config = dict(
    arch='unet',
    model='segmentation model',
    dataset='flat shapes of many kinds, plain or patterned, on busy backdrops',
    train_examples=48750,
    image_size=48,
    crop_scale_min=1,
    horizontal_flip=False,
    translate=0.06,
    color_jitter=0.1,
    num_classes=21,
    norm='batchnorm',
    activation='relu',
    padding_mode='reflect',
    pixel_unshuffle=2,
    widths=[96, 96, 192],
    blocks_per_level=3,
    block='plain',
    attention=False,
    upsampling='transposed_conv',
    init='torch_default',
    optimizer='adamw',
    lr=0.0014,
    beta1=0.9,
    beta2=0.999,
    eps=1e-10,
    grad_clip=0.5,
    adaptive_grad_clip=0.1,
    steps=20200,
    batch_size=128,
    epochs=53.0,
    lr_schedule='step',
    warmup_steps=400,
    weight_decay=0.05,
)
Rows from block 5 of a small segmentation model, named by matrix and row number. Each number is 128 + 32 x the weight over its row's rms, rounded and kept within 0 to 255. All counts start at 0. Numbers have three digits each.
Before each channel's rows are labels from the 100 images, of 14976, where the channel reaches its highest value: "strongest on" is what is common among them. Only what is clearly more common there than usual is listed. The data: flat shapes of many kinds, plain or patterned, on busy backdrops.
# conv: 3x3 conv (model.enc.1.2.conv.weight, 96x96x3x3, each kernel summed), inputs 0-95

strongest on: semicircle; largest shape: semicircle; largest shape: circle
conv.81:085097143126109159066082156137093147117121057163140140110104149120152153124184094163133130169141121107092071059107089118137115116136140110145033150136135040119133124086144092111120138118138156155111114096118163146092132136088147132148145134003122146162120139127111158135176119152099167167

strongest on: star; largest shape: star
conv.35:156159160106108098127118107136121145168123150124099150128133091129112121138113134150122078150095073073106120111162147168150161090069133113026124137091066154165106105141110109120077164173151207081109124102118162110110107070084102109147059140079120107114125105120118137138163124072101064071

strongest on: star; largest shape: star
conv.95:127139104086143127125104132094053068088150102091133117030094087115059131122068139123112137092101113132092127147172122123121115105097146171132112145118116111144118129129120143117092131154080072132099108120105099091152129057130131129133106124138123161119160093093015112173046113130115079118

strongest on: star
conv.40:108132109139137095120075114088165121183135115065126103112098146148086121133121185113148127120106167096126116110107095117106087084159065147127125124137126117091111126163084154097076075168103111153164126088102102101106096075096180134135095106125033100108118110131105153110105137058063088046

strongest on: semicircle; largest shape: semicircle
conv.92:132123129115151133154113087117166135156105091150053083173115155144096100115119109140160117182168055145191166092156136094112079095147115086089134149145119140109128063099053125143132080108110183081093077115099080087148146141154139122087093156117091144088134165074132111157130106069092115137

strongest on: star; largest shape: star
conv.11:113155141122142111141114065145128129131097086081096144103095107083080163171122125115111150107040176061095174104119132094120148076111157156135092085076117114146066139148070084108100088122170132147134081125117163174109094183122157116114063128138107156099109135103146095126125096060163133085

strongest on: star; largest shape: star
conv.82:153150088148134124125120142094132146224133128120095173118105101160127144130127147126105107111087124088047011159113152141048101110135121122061127114079149085142095121139128065103108122081119126133129089109099140113105070132130102160132081110085087126103105104172144114092072143148144131093

strongest on: frame; largest shape: frame; count: two; ring
conv.62:149135123079142074118105152113134177122106135081167147137169091128151086091124056104134159112116073169096136160141133122064089073228150105113109139089114113134125122099127147119075127133115090152122150092063105062114095121161089152094138134131150113098081182119200132129129142122129131061

strongest on: frame; largest shape: frame
conv.32:131113102159138103132108153127147120135182189100109137153102113121103048129167172097117077123115157145063116146059076173148131106202143129097158093107135146147137107132090127103057103132133075108149149157104089099091078117153131118056073125101088136086127106118130159125170157134120131047

strongest on: semicircle; largest shape: semicircle
conv.84:116099105141153151097115106087088134147112136129147159119130120134135134036166102063082119163169107112069071131116139155128093132069125116124050152110107038122138136109158095051172174081149159127093127111121076131088113125096098139086150119090076122094117135132090130120080114160116081135

strongest on: star; largest shape: star
conv.46:154172143090114137135139129145083162129148116148135200087131115138128075081116158092133123112114162062105137122110105130181186118098084149109120055071043126138132131144091034148043079103091083131123130139078123115113162143135096129110148102114157148131097108134137130149158136124107147060

strongest on: semicircle; crescent; largest shape: semicircle
conv.3:195131111109116102099111068117150124188106145068090111124111145165167098137153116136059122141071129184101117143114163117109098160102134065118162081166106127136146070143082117107107066133091135123147144139135109115103097164078143102077070121082070103178136092126104139151097087090123114064